config.yaml
encoder_arch: "vit"
model: "image captioner"
dataset: "cartoon faces"
train_examples: 203450
image_size: 48
crop_scale_min: 0.8
horizontal_flip: false
translate: 0.12
rotation_deg: 5
tokenizer: "word"
vocab_size: 45
encoder_norm: "layernorm"
encoder_norm_position: "pre"
encoder_activation: "gelu_tanh"
encoder_head_dim: 32
encoder_fused_qkv: true
encoder_bias: "none"
encoder_qk_norm: false
encoder_parallel_block: false
encoder_inner_norm: false
encoder_moe: "top_k"
encoder_num_experts: 8
encoder_moe_every: 1
encoder_expert_mlp_ratio: 1
encoder_experts_per_token: 1
encoder_shared_expert: true
encoder_patch_size: [4, 4]
encoder_conv_stem: true
encoder_layers: 12
encoder_width: 256
encoder_positions: "conv"
fusion: "prefix"
label_smoothing: 0.1
decoder_width: 192
decoder_layers: 12
decoder_norm: "rmsnorm"
decoder_norm_position: "pre"
decoder_activation: "quick_gelu"
decoder_mlp_ratio: 4
decoder_head_dim: 64
decoder_fused_qkv: false
decoder_bias: "all"
decoder_qk_norm: false
decoder_parallel_block: false
decoder_inner_norm: false
decoder_positions: "sincos"
decoder_prefix_bidirectional: true
decoder_connector: "linear"
decoder_tie_embeddings: true
residual_init: "zero_last"
optimizer: "soap"
beta2: 0.95
lr: 0.0031
beta1: 0.95
shampoo_beta: 0.95
eps: 1e-08
precondition_frequency: 16
max_precond_dim: 1536
one_sided: false
adamw_lr_other_params: 0.0028
grad_clip: 5.0
steps: 18100
batch_size: 96
epochs: 8.5
lr_schedule: "wsd"
decay_fraction: 0.2
final_lr_fraction: 0
warmup_steps: 900
weight_decay: 0.09
adamw_weight_decay_other_params: 0
Rows from block 2 of the image encoder of a small image captioner, named by matrix and row number. Rows with one number within an expert belong to one neuron, the router's apart. Each number is 50 + 15 x the weight over its row's rms, rounded and kept within 0 to 99. All counts start at 0.
Before each expert's rows are labels from the 100 images, of 14976, where the router gives the expert most weight on average: "peak on" is the class under the peak; "strongest on" is what is common among them. Only what is clearly more common there than usual is listed. The data: cartoon faces.
# router: router (encoder.blocks.2.mlp.router.weight, 8x256, trained with AdamW), inputs 86-128
# up: expert up (encoder.blocks.2.mlp.up, 8x256x256), inputs 86-128
# down: expert down (encoder.blocks.2.mlp.down, 8x256x256, transposed), outputs 86-128

# expert 3
peak on: skin
strongest on: green face; teal face; bald
router.3:47 45 66 22 24 49 43 36 58 53 50 59 41 43 48 32 56 54 47 63 48 33 56 73 73 59 41 45 61 44 63 53 52 55 45 76 59 62 35 58 45 51 57
up.0:45 87 31 57 34 43 22 49 59 37 11 29 61 63 37 20 37 63 50 47 32 75 36 60 52 54 58 59 22 19 66 33 46 64 60 29 61 56 57 51 44 55 34
down.0:46 38 56 55 30 37 45 51 30 07 36 67 30 48 46 46 55 58 18 57 54 28 41 50 59 50 73 43 72 69 63 56 31 65 23 33 69 59 32 71 57 61 56
up.1:47 29 60 41 61 48 46 45 51 41 40 64 47 55 52 44 39 64 49 20 48 75 44 52 54 56 54 49 55 57 36 35 61 64 81 40 61 64 89 34 50 30 66
down.1:72 67 53 34 47 87 29 26 67 35 65 34 65 57 20 34 47 42 58 37 51 44 44 30 22 47 16 70 19 62 50 23 55 79 37 56 51 47 60 74 65 33 52
up.2:45 43 68 55 27 30 61 52 28 69 59 96 64 49 54 29 65 54 17 75 41 40 44 38 41 51 46 45 56 56 60 32 71 57 60 51 33 44 55 68 60 52 66
down.2:74 62 52 41 36 47 49 52 59 37 46 49 63 31 78 43 76 49 44 73 53 44 34 47 54 65 50 52 26 54 44 77 58 57 35 43 52 64 63 50 28 25 36
up.3:26 89 60 55 53 37 65 33 87 41 65 54 70 59 61 62 61 47 63 46 45 55 33 55 50 41 67 40 46 47 58 47 42 35 25 83 66 41 41 39 53 52 46
down.3:57 81 36 88 56 74 56 50 59 51 47 66 34 59 38 25 50 51 53 55 70 48 36 44 29 43 42 58 25 51 48 49 37 33 69 47 55 39 40 62 23 49 53
up.4:57 37 48 40 60 73 58 59 55 52 71 62 47 39 53 58 24 61 64 62 46 68 33 59 54 60 50 38 14 56 53 37 48 28 44 46 55 21 37 51 39 50 57
down.4:36 34 55 50 38 75 54 31 69 76 41 60 65 62 61 53 27 46 36 19 41 52 67 75 65 51 38 75 43 38 42 47 50 50 49 64 42 52 50 81 17 76 72
up.5:38 67 49 65 61 61 42 52 28 48 65 67 55 55 30 64 65 78 24 49 53 54 43 32 58 56 38 67 64 37 72 48 62 68 59 45 42 55 67 43 40 50 62
down.5:34 51 50 52 72 79 31 63 35 50 23 58 35 43 38 53 59 35 80 38 38 64 16 63 52 39 53 31 48 48 26 34 46 50 71 51 48 35 42 40 41 50 47
up.6:82 53 54 46 51 79 55 46 57 46 31 01 41 46 28 48 32 53 66 39 56 44 52 73 19 75 60 42 33 24 49 33 37 42 24 70 66 31 65 60 42 58 70
down.6:59 63 53 49 48 21 59 29 25 47 26 50 61 57 87 24 53 38 48 62 58 33 85 38 65 73 37 69 51 54 59 65 37 56 37 34 34 35 57 52 77 75 46
up.7:27 48 71 54 32 51 45 56 65 63 68 52 56 40 45 54 65 56 80 48 28 54 33 59 51 44 45 49 67 64 62 39 34 38 55 29 50 31 33 76 54 33 65
down.7:54 16 61 68 40 66 69 48 51 38 58 41 38 66 63 74 56 51 35 25 51 73 34 32 58 46 48 53 44 37 37 38 71 69 47 47 82 68 68 71 42 53 40
up.8:66 77 44 52 56 72 43 56 54 51 37 46 50 59 48 75 45 47 54 30 57 48 32 56 42 56 58 26 55 71 61 73 32 36 43 58 54 40 66 53 70 40 67
down.8:18 38 69 57 46 46 37 51 58 40 56 45 80 44 42 64 00 40 58 54 49 62 46 35 44 60 50 50 45 77 62 64 56 46 34 37 58 37 60 71 99 52 39
up.9:52 55 42 60 53 63 63 48 49 65 83 52 61 32 63 42 30 63 75 33 27 50 39 73 62 47 47 88 46 50 45 78 45 38 30 38 60 29 36 55 49 35 40
down.9:45 47 42 59 74 76 52 71 58 67 50 67 77 69 70 70 58 36 40 57 58 38 28 30 64 58 65 56 47 71 30 69 64 48 49 44 59 43 54 84 51 73 24
up.10:62 29 47 94 65 54 63 54 68 57 58 56 59 56 13 53 05 54 48 46 30 29 38 67 41 63 38 55 45 33 37 58 54 60 63 56 56 34 42 59 60 61 41
down.10:39 45 46 58 57 48 48 40 39 40 48 51 45 56 46 54 41 09 37 50 55 28 56 64 36 36 55 64 44 50 28 66 34 60 46 67 46 76 45 58 47 14 82
up.11:22 70 49 58 64 53 61 47 67 18 73 38 20 48 73 67 43 27 33 45 19 22 63 76 46 53 46 60 53 50 65 27 48 60 62 51 44 41 31 42 58 67 44
down.11:47 47 45 57 63 55 64 69 69 23 59 57 74 62 43 56 33 50 60 40 53 53 31 68 39 37 36 34 60 72 60 00 43 37 55 49 68 56 59 42 75 60 65
up.12:31 62 57 46 64 49 33 43 28 78 42 21 57 37 77 57 53 65 52 53 50 36 42 75 49 58 71 40 27 38 57 70 77 49 39 33 31 59 66 54 44 50 25
down.12:18 45 42 48 55 82 22 62 56 37 52 47 74 79 38 32 39 44 37 53 34 33 09 64 68 46 45 47 50 12 86 54 38 52 34 50 41 64 50 57 67 41 52
up.13:30 58 62 44 37 39 48 66 48 23 55 54 64 46 36 53 36 29 60 42 63 47 41 65 22 44 66 56 53 11 37 60 60 77 73 50 64 39 54 93 66 47 34
down.13:60 52 43 49 66 38 35 42 79 70 36 36 42 62 58 34 51 35 38 43 43 28 31 64 58 59 44 44 29 31 61 66 52 56 44 44 53 68 45 27 50 38 62
up.14:57 39 55 52 75 28 57 84 63 63 42 34 58 64 40 25 57 72 57 51 64 70 52 49 32 35 59 41 68 47 93 34 40 27 49 46 11 34 41 51 54 63 60
down.14:51 34 57 40 46 45 47 58 35 54 87 52 43 59 36 53 56 48 57 50 46 33 34 57 32 63 35 84 65 49 40 58 41 53 60 42 47 62 34 79 38 60 43
up.15:66 60 59 30 47 61 49 50 48 55 67 55 69 47 31 58 50 60 41 35 49 46 50 77 27 48 25 38 79 44 36 50 63 50 53 47 44 64 42 44 34 34 73
down.15:66 53 65 53 38 48 27 60 54 62 64 83 55 61 43 46 34 26 44 43 65 35 18 30 78 55 63 34 40 49 63 25 48 40 42 38 49 56 58 29 49 20 62
up.16:50 42 19 46 50 37 55 60 67 58 31 02 48 52 71 42 45 78 42 62 34 56 38 43 63 61 50 31 49 34 39 27 24 41 69 57 34 67 36 45 43 67 60
down.16:39 06 57 34 40 42 86 36 70 41 49 16 61 35 53 41 79 68 72 28 65 48 73 46 80 66 43 48 76 58 62 49 50 61 48 44 70 48 32 58 42 65 64
up.17:63 39 61 62 43 11 52 38 53 33 30 53 73 49 68 43 54 53 66 41 55 58 47 81 67 65 38 62 41 46 60 27 58 46 68 71 59 34 47 40 48 48 72
down.17:37 32 38 62 41 76 45 50 45 34 71 53 44 54 38 68 59 37 50 41 66 37 33 69 26 57 55 56 37 45 66 64 73 38 55 44 66 33 91 51 41 38 45
up.18:30 32 60 53 59 42 58 56 64 48 46 26 39 53 63 34 52 23 54 64 46 38 60 68 69 48 33 33 41 32 41 26 27 52 59 64 46 55 39 50 67 61 56
down.18:47 69 49 30 44 76 56 57 68 47 41 64 54 44 59 53 43 48 76 41 54 41 42 34 34 72 59 43 68 40 93 10 57 41 63 51 87 58 48 74 57 81 51
up.19:57 43 68 62 58 72 63 61 70 35 38 37 46 52 58 53 74 48 59 63 63 64 42 72 46 45 54 73 18 54 63 47 77 29 07 45 83 69 40 44 43 39 33
down.19:54 57 36 47 54 36 36 57 52 61 55 58 26 69 33 51 67 23 65 26 32 65 56 63 54 48 38 47 23 22 47 20 44 69 73 39 55 28 67 60 59 61 64
up.20:49 06 70 62 43 63 49 61 69 61 49 21 51 65 39 73 38 49 75 58 33 53 60 36 38 55 50 54 42 26 60 58 57 31 31 60 83 67 83 67 28 59 68
down.20:48 63 59 44 56 64 41 32 46 49 36 64 51 48 61 52 41 29 69 61 74 64 51 66 37 55 34 35 69 48 47 28 46 61 62 41 56 31 44 86 50 37 53
up.21:47 38 43 41 69 69 57 32 37 63 51 33 38 20 54 22 37 54 54 50 57 28 74 85 64 40 62 48 41 48 46 57 48 12 37 43 56 48 43 50 58 42 45
down.21:29 75 38 40 17 56 52 56 61 19 50 43 49 34 21 63 27 40 54 30 29 34 69 57 58 50 62 55 48 28 75 49 58 52 40 40 58 53 57 47 38 49 45
up.22:43 58 70 16 44 18 46 57 59 60 40 55 75 58 32 32 77 32 52 43 58 66 59 55 51 75 68 51 36 52 54 64 48 51 59 48 81 69 77 38 51 43 54
down.22:52 28 58 65 16 68 45 64 48 52 40 58 38 50 42 46 53 51 32 57 38 54 58 51 64 31 66 38 63 59 48 40 35 30 19 74 65 53 54 61 42 59 67

# expert 2
peak on: hair
strongest on: beard; orange hair; curly hair
router.2:66 85 74 66 49 77 37 38 76 30 57 31 54 51 48 70 52 47 42 59 79 34 29 33 42 57 46 09 51 34 37 53 30 51 58 79 63 50 28 48 30 58 41
up.0:68 87 52 55 54 82 32 70 25 49 25 33 63 46 52 58 52 66 69 51 32 37 34 67 57 59 28 30 62 73 54 54 38 50 53 28 59 41 51 70 34 62 55
down.0:68 58 75 41 53 66 61 72 53 48 26 28 33 36 49 60 62 60 36 48 69 37 57 49 42 38 53 51 62 22 72 56 49 62 50 62 57 43 58 29 37 68 48
up.1:30 43 48 41 43 63 43 24 64 67 43 15 25 48 69 52 49 57 53 30 59 51 58 53 50 63 44 45 71 15 66 39 69 60 21 37 78 42 66 34 34 60 59
down.1:53 37 34 64 43 39 31 46 34 33 23 56 54 37 26 53 45 48 39 47 52 66 28 50 23 51 52 69 67 51 53 65 81 54 49 32 50 45 60 83 81 21 47
up.2:71 54 52 43 38 41 31 60 32 70 52 82 28 29 16 42 37 26 47 57 57 46 48 46 59 65 50 46 56 54 44 36 04 24 54 13 51 71 71 43 82 31 33
down.2:58 48 45 11 70 41 55 43 57 43 30 44 43 71 66 66 10 42 34 64 59 31 35 26 34 41 50 56 29 24 62 30 56 37 40 56 73 57 43 57 38 53 50
up.3:51 45 22 74 55 52 59 40 64 72 21 53 40 17 52 62 46 60 62 48 38 45 30 27 47 63 48 45 58 54 58 57 67 44 87 47 56 40 51 49 48 50 43
down.3:55 46 57 70 38 81 56 28 42 49 36 64 32 79 76 53 49 38 43 63 67 41 19 82 47 63 45 41 43 31 38 74 73 47 63 45 40 41 59 44 52 50 79
up.4:57 45 56 61 81 56 26 56 26 30 41 65 76 46 67 40 21 38 33 11 50 71 37 29 60 67 33 40 35 47 28 45 85 39 60 28 34 33 47 53 55 58 52
down.4:56 28 63 47 54 43 79 51 52 30 69 52 63 39 53 50 54 62 41 22 60 79 53 45 26 56 53 43 45 49 39 69 67 42 65 31 65 59 20 45 34 22 60
up.5:54 43 22 40 52 15 61 68 49 60 36 40 39 39 71 68 58 64 39 32 66 63 47 53 71 58 66 66 12 68 40 66 38 18 36 74 48 68 41 33 14 57 37
down.5:58 50 45 38 75 62 44 58 49 47 25 67 51 42 35 39 50 60 56 47 73 66 71 40 71 53 25 39 70 31 61 74 64 42 56 42 67 63 27 54 51 50 41
up.6:53 76 52 69 36 34 82 43 54 43 91 34 65 62 53 70 46 67 66 75 57 41 28 23 52 48 51 49 56 59 52 46 40 55 34 37 36 41 50 29 42 50 75
down.6:46 34 35 34 57 32 40 46 00 59 32 60 56 57 74 63 50 21 43 50 43 41 58 22 60 62 61 78 57 75 59 38 63 66 42 42 61 46 58 57 61 48 46
up.7:48 61 51 65 40 48 60 72 48 49 53 29 28 44 15 99 57 60 20 43 24 52 41 57 50 49 55 20 41 61 56 60 51 00 36 48 50 36 51 62 33 23 48
down.7:50 62 62 35 28 60 63 52 63 61 50 34 46 59 41 27 52 52 40 60 49 51 38 54 35 55 46 46 38 45 82 58 42 39 47 33 53 32 78 39 62 39 68
up.8:28 26 57 38 39 70 49 57 61 56 57 68 41 50 75 57 92 47 72 45 62 68 25 36 53 38 32 57 24 31 36 55 49 59 23 50 54 44 57 57 43 66 53
down.8:53 32 06 53 75 45 58 44 41 87 65 61 55 67 32 29 35 73 40 56 37 55 66 50 58 58 46 56 34 51 64 25 62 54 12 53 73 56 65 24 33 45 48
up.9:35 49 61 82 40 60 59 44 53 44 47 45 61 35 63 42 45 36 56 68 82 53 40 68 51 41 51 64 71 40 72 49 30 59 10 32 19 40 47 37 46 73 47
down.9:51 37 43 43 54 40 31 11 33 59 69 53 39 54 81 59 41 42 47 50 59 27 73 33 35 42 66 86 51 41 50 44 59 80 57 76 43 56 54 75 32 83 50
up.10:50 55 54 61 45 57 52 69 41 47 39 56 41 74 42 42 64 43 41 49 48 42 56 34 52 49 70 27 76 62 44 19 67 74 47 27 34 48 58 34 75 45 28
down.10:57 68 37 43 05 59 57 25 63 55 57 42 61 60 44 55 59 63 27 65 63 51 59 47 50 48 32 47 53 49 51 60 66 25 66 59 60 35 31 43 34 67 59
up.11:40 79 59 36 53 39 22 37 63 62 40 57 51 70 19 12 58 32 64 71 44 53 34 68 50 52 57 33 44 44 59 44 54 34 33 32 61 37 76 68 65 50 59
down.11:37 28 38 54 59 53 61 79 57 33 44 48 54 59 63 68 54 58 34 46 49 57 47 68 41 61 53 37 69 82 53 36 50 45 74 36 44 29 32 59 44 65 62
up.12:64 53 61 35 61 38 68 50 54 68 50 27 34 45 55 67 45 69 76 33 36 44 42 80 38 41 36 70 62 52 37 38 40 40 65 47 57 58 49 38 64 70 61
down.12:51 56 66 41 33 64 34 27 63 41 69 54 49 87 52 38 67 46 40 36 47 55 50 57 53 53 25 41 38 42 30 92 51 19 51 65 54 49 71 65 51 63 44
up.13:38 66 77 45 41 54 42 53 55 69 56 35 72 50 32 60 49 43 60 59 39 38 37 15 42 14 31 59 59 65 46 57 59 39 40 52 39 74 56 58 15 35 40
down.13:42 56 62 41 30 54 33 29 51 34 37 43 22 45 34 42 73 55 41 54 46 85 43 66 27 42 62 48 57 42 46 31 36 55 42 40 27 39 55 70 67 33 53
up.14:57 55 34 55 70 66 36 49 30 46 17 51 61 45 46 50 61 19 46 34 59 32 52 58 39 43 32 35 35 70 49 20 70 55 88 46 33 35 51 45 56 39 68
down.14:61 56 49 42 51 51 60 73 29 49 65 49 51 48 59 42 79 26 27 45 23 54 49 64 61 31 70 49 42 64 68 32 41 58 57 71 39 60 35 40 76 77 47
up.15:54 50 78 39 73 50 80 46 40 62 67 08 50 47 20 45 49 53 53 51 46 38 67 69 51 68 55 31 53 27 63 41 63 47 27 55 38 18 65 61 76 39 54
down.15:55 43 32 28 74 58 41 66 25 49 49 63 21 41 78 75 45 64 38 50 24 49 80 38 23 52 58 50 49 45 43 47 74 34 46 33 30 46 79 68 30 75 60
up.16:70 59 53 46 63 49 45 60 48 53 53 62 38 83 55 44 34 50 60 54 46 51 36 35 66 66 71 75 63 39 80 74 78 52 28 63 54 51 47 20 45 55 57
down.16:47 11 71 34 40 50 50 46 66 39 58 51 49 25 50 78 68 47 53 54 31 31 76 78 34 33 16 60 28 52 79 35 32 45 29 57 58 27 56 52 41 42 83
up.17:31 50 56 46 43 29 70 45 50 71 65 24 64 51 55 29 49 55 56 52 39 69 41 56 63 38 51 51 14 54 41 59 40 48 61 30 54 49 39 48 68 62 44
down.17:13 56 46 45 53 41 54 36 51 42 52 62 34 81 93 59 56 36 51 67 69 52 73 38 68 46 37 66 29 50 40 69 60 51 51 66 39 55 24 35 46 64 44
up.18:42 47 51 33 49 34 58 71 33 42 45 62 53 51 35 43 36 37 65 52 61 43 61 35 55 72 40 65 41 43 41 52 60 47 85 56 36 43 58 75 40 34 71
down.18:46 41 50 57 54 30 55 41 62 56 83 45 61 47 35 51 50 50 81 66 47 59 61 35 80 35 52 33 70 50 69 71 47 50 36 41 45 56 41 35 33 64 75
up.19:22 12 38 53 24 41 55 38 66 63 50 50 78 39 29 35 50 56 54 45 88 48 67 56 70 43 56 74 62 32 37 49 45 51 50 54 41 67 45 42 47 49 48
down.19:20 65 37 35 59 43 35 44 53 53 58 66 48 70 65 49 38 55 39 74 42 21 60 48 51 43 50 57 52 75 62 40 34 30 54 55 82 39 50 57 43 60 40
up.20:63 45 55 59 63 43 61 46 46 60 60 41 34 45 31 88 54 76 55 45 50 43 66 34 57 73 33 29 25 27 29 26 73 33 48 62 57 23 54 43 43 70 53
down.20:87 32 25 51 59 74 53 12 48 39 49 50 48 60 31 23 58 26 38 55 46 67 58 44 60 81 37 51 64 49 65 71 41 35 48 56 75 62 59 40 69 28 58
up.21:37 55 67 61 47 34 48 48 58 52 54 32 51 45 35 66 54 32 45 33 40 73 47 83 60 47 51 60 39 65 41 52 89 50 23 41 40 51 55 48 56 34 43
down.21:45 48 37 12 46 36 27 56 44 28 32 31 39 16 48 50 50 51 70 50 48 49 72 37 61 53 37 17 58 49 43 41 37 58 80 48 64 66 72 81 65 46 53
up.22:65 41 51 87 49 33 56 36 62 55 71 83 33 65 79 38 55 52 52 21 71 36 35 09 49 38 46 35 60 29 60 54 40 67 59 54 67 65 40 52 27 34 62
down.22:58 54 71 38 64 27 55 78 44 52 28 48 67 24 54 47 80 56 34 38 60 73 49 74 53 35 53 44 57 61 38 34 59 58 38 63 51 18 43 20 56 50 57

# expert 4
peak on: backdrop
strongest on: bald
router.4:70 62 60 00 59 27 48 60 61 53 55 52 27 33 59 51 66 62 59 35 16 73 62 49 70 32 35 33 23 66 53 51 57 53 47 46 40 41 78 49 55 66 41
up.0:49 40 61 39 29 50 45 38 41 82 67 58 25 62 39 59 64 35 48 47 51 57 50 45 57 55 57 26 52 44 17 42 63 19 32 55 37 43 85 54 55 44 70
down.0:66 25 56 30 40 56 18 17 15 35 41 50 47 36 47 45 64 25 71 55 70 51 79 66 44 54 46 50 69 52 61 59 64 39 65 41 44 67 67 79 63 45 33
up.1:60 08 42 51 53 66 53 76 53 44 58 68 67 35 26 56 69 66 54 48 64 39 53 62 63 61 52 59 60 60 55 18 76 17 41 47 37 47 41 52 40 29 47
down.1:43 18 49 43 59 53 53 43 62 38 33 67 51 48 16 47 29 27 40 40 64 54 28 45 65 65 53 41 40 67 71 44 52 58 56 44 43 38 45 55 23 39 42
up.2:40 36 37 56 47 61 49 71 56 68 71 40 58 44 01 52 38 44 50 20 57 36 43 62 65 50 37 92 52 45 54 51 53 32 44 54 38 46 60 43 30 57 41
down.2:20 54 10 45 49 45 55 11 39 35 55 33 63 28 62 51 59 36 23 69 28 51 52 58 38 43 53 39 59 47 51 69 39 53 40 52 62 75 40 47 33 83 55
up.3:62 47 82 57 28 32 49 28 36 72 47 27 28 44 61 60 59 56 61 64 48 62 58 32 54 58 32 12 55 67 33 52 62 55 85 57 63 43 30 24 54 34 70
down.3:48 44 30 49 40 51 67 51 43 55 56 68 67 50 72 49 71 53 63 44 42 66 42 38 66 81 33 26 80 44 33 49 14 43 56 42 44 42 50 63 88 19 42
up.4:69 69 39 59 33 45 85 62 66 64 63 37 64 39 68 67 40 48 59 56 45 66 40 30 40 62 45 67 26 37 96 42 28 60 66 51 46 57 52 44 36 32 65
down.4:46 63 44 63 29 55 61 80 27 24 48 61 22 57 78 70 65 55 49 59 43 48 27 23 53 59 58 71 42 33 32 55 50 49 62 75 60 77 48 55 53 41 65
up.5:19 43 68 63 61 51 39 38 45 30 54 56 63 47 42 71 37 54 47 57 34 72 42 47 60 37 46 29 43 88 33 38 61 59 50 53 64 62 62 68 50 35 37
down.5:42 42 40 79 50 53 66 68 60 34 67 94 59 30 71 47 37 73 28 53 43 50 51 32 45 37 44 49 48 58 58 66 54 58 52 39 35 50 52 43 56 47 27
up.6:24 14 46 39 73 38 33 58 43 59 64 79 34 14 43 73 59 50 59 58 53 48 59 32 68 63 39 75 38 45 45 62 34 56 42 59 50 53 43 79 42 29 22
down.6:38 52 58 58 64 36 64 62 50 37 40 44 48 62 30 34 46 59 55 61 43 53 39 58 41 47 69 41 40 39 44 26 90 49 73 68 47 78 53 09 49 80 48
up.7:79 67 77 61 28 45 48 40 66 75 47 72 72 35 29 64 44 52 44 33 58 74 39 29 43 31 59 39 54 60 60 59 50 17 45 62 63 50 76 59 41 31 46
down.7:42 52 63 42 58 66 49 38 53 22 81 64 72 45 61 44 59 61 61 52 34 60 46 42 46 56 29 32 50 54 27 39 59 57 65 33 20 64 47 44 39 50 55
up.8:69 52 37 43 60 45 58 36 50 80 61 69 40 49 61 56 70 62 59 60 36 63 53 53 43 56 39 61 64 45 52 60 66 70 70 60 69 31 49 35 58 73 48
down.8:40 26 60 44 75 55 21 59 59 79 57 53 67 56 64 64 47 66 54 17 38 49 36 63 73 40 40 30 22 20 11 81 46 49 36 49 67 27 50 65 34 31 71
up.9:36 55 19 48 53 35 59 46 44 53 69 55 73 27 77 56 45 43 29 47 65 43 27 34 39 53 53 26 50 50 96 48 64 52 44 46 27 82 45 52 45 31 44
down.9:46 58 37 49 19 41 69 59 45 25 50 36 51 65 38 57 63 36 54 56 37 40 38 15 40 72 55 51 49 72 78 41 42 71 78 65 45 81 43 48 49 68 64
up.10:59 27 52 30 34 27 63 57 36 41 64 77 64 36 42 61 54 50 17 33 28 58 61 79 37 57 53 18 58 12 39 50 65 35 53 29 70 42 63 70 45 53 62
down.10:43 51 45 44 59 35 55 62 38 56 52 73 23 69 29 47 55 21 60 54 75 70 33 54 61 35 40 76 42 31 82 58 43 63 45 45 29 37 66 47 41 33 46
up.11:21 73 60 65 73 42 07 42 30 75 55 24 70 65 34 74 41 31 50 52 42 59 53 16 42 46 61 51 61 62 88 51 27 45 53 51 53 28 56 50 70 59 51
down.11:67 58 82 52 53 35 43 53 70 58 52 50 55 57 29 67 52 57 49 43 71 63 61 70 26 21 44 73 46 66 64 58 60 39 74 46 30 53 61 59 14 25 39
up.12:64 60 34 60 52 71 50 58 16 46 45 22 47 54 50 87 21 46 44 56 22 51 56 48 73 49 46 48 65 43 49 76 70 74 58 50 60 41 74 38 48 44 61
down.12:15 94 49 49 51 49 31 40 56 40 55 61 42 41 41 16 45 50 40 49 39 42 48 57 63 52 26 61 54 28 42 36 48 56 54 47 47 39 43 88 64 90 42
up.13:43 83 38 45 46 48 63 36 38 40 60 50 49 33 81 46 48 47 45 42 44 51 43 30 49 60 61 55 46 57 63 69 48 41 48 48 54 82 49 53 49 79 37
down.13:58 58 67 38 29 51 57 64 69 57 49 47 63 39 29 49 35 48 71 81 60 29 32 41 32 63 24 63 48 25 67 32 71 52 82 46 75 36 49 47 42 55 55
up.14:32 20 55 45 54 69 49 58 36 70 80 46 60 50 40 32 47 67 53 33 46 44 54 51 56 74 40 37 58 54 70 24 41 77 45 41 80 30 37 20 40 30 46
down.14:38 69 48 54 17 29 57 68 51 53 61 53 37 51 57 47 54 31 41 84 65 05 53 41 53 28 59 89 30 47 45 66 58 47 63 58 52 48 66 35 43 57 59
up.15:33 10 72 46 46 16 39 51 56 66 36 62 24 66 87 56 45 50 41 46 76 43 62 32 55 73 43 75 45 39 12 29 76 61 71 43 67 63 42 62 79 57 20
down.15:28 30 82 44 30 29 67 41 48 66 60 56 63 39 77 21 63 51 50 37 47 67 34 49 62 72 65 30 43 60 36 08 53 86 53 40 18 33 60 04 33 45 31
up.16:31 70 43 42 54 42 37 25 56 54 33 24 40 28 61 44 48 31 46 60 42 76 44 78 50 47 49 77 08 40 66 39 31 38 43 47 57 56 58 69 61 61 52
down.16:28 39 45 49 57 48 53 40 41 63 48 78 31 60 23 53 42 44 43 58 72 32 74 55 71 35 69 41 61 80 56 26 46 50 25 41 37 61 78 43 47 27 50
up.17:67 40 50 54 37 82 29 69 91 41 39 25 54 52 55 33 57 57 47 57 26 50 44 76 63 43 29 36 40 71 37 82 40 58 57 41 28 42 35 30 60 61 50
down.17:63 67 05 37 39 69 33 50 38 59 68 39 66 34 78 46 55 47 31 36 11 48 63 41 57 78 50 58 32 70 66 55 54 52 42 80 48 61 34 65 30 47 53
up.18:53 24 41 33 52 28 52 51 59 49 46 69 66 43 57 71 68 68 14 68 71 68 37 40 39 29 38 37 47 57 35 40 48 47 57 47 75 68 24 43 59 47 86
down.18:34 57 40 47 26 48 65 52 77 54 60 35 38 46 65 23 54 26 36 49 39 60 69 11 39 56 66 61 73 71 63 50 49 79 39 59 51 51 59 39 42 63 53
up.19:30 55 41 69 90 56 29 68 59 26 44 32 65 41 75 77 56 60 56 54 55 71 52 39 42 70 32 60 49 34 21 34 42 56 55 35 63 51 73 38 48 71 74
down.19:62 55 50 77 65 36 56 60 23 60 51 65 41 66 26 65 74 50 37 65 53 41 49 64 53 42 36 42 46 44 59 47 66 30 47 17 59 35 36 27 49 23 73
up.20:43 51 57 43 47 53 61 50 49 31 41 36 38 51 11 64 42 40 43 42 56 46 68 43 49 54 80 79 62 45 54 59 76 52 49 52 75 37 53 36 42 11 72
down.20:73 44 47 39 44 28 67 31 50 66 74 41 40 55 21 47 28 61 64 45 45 37 36 59 80 44 36 47 42 31 53 66 63 53 74 58 52 41 41 80 75 48 79
up.21:45 53 22 38 55 58 54 41 40 62 57 24 69 22 72 67 64 58 51 56 31 29 64 68 34 24 45 78 62 62 45 72 52 33 67 68 64 20 51 36 72 61 64
down.21:49 38 69 51 20 56 42 51 67 41 70 51 43 54 50 60 65 35 53 77 46 56 44 52 43 65 32 18 64 51 60 63 35 55 45 56 50 39 54 62 59 37 34
up.22:76 60 42 43 29 09 56 46 43 50 43 35 49 59 33 51 64 50 56 34 67 55 55 32 33 43 42 44 55 69 37 82 64 53 33 46 52 80 54 40 51 38 47
down.22:73 53 35 28 44 28 40 37 46 59 51 62 43 63 51 57 83 45 42 57 31 50 61 30 41 59 50 69 39 36 66 62 50 64 39 79 90 37 59 74 67 54 47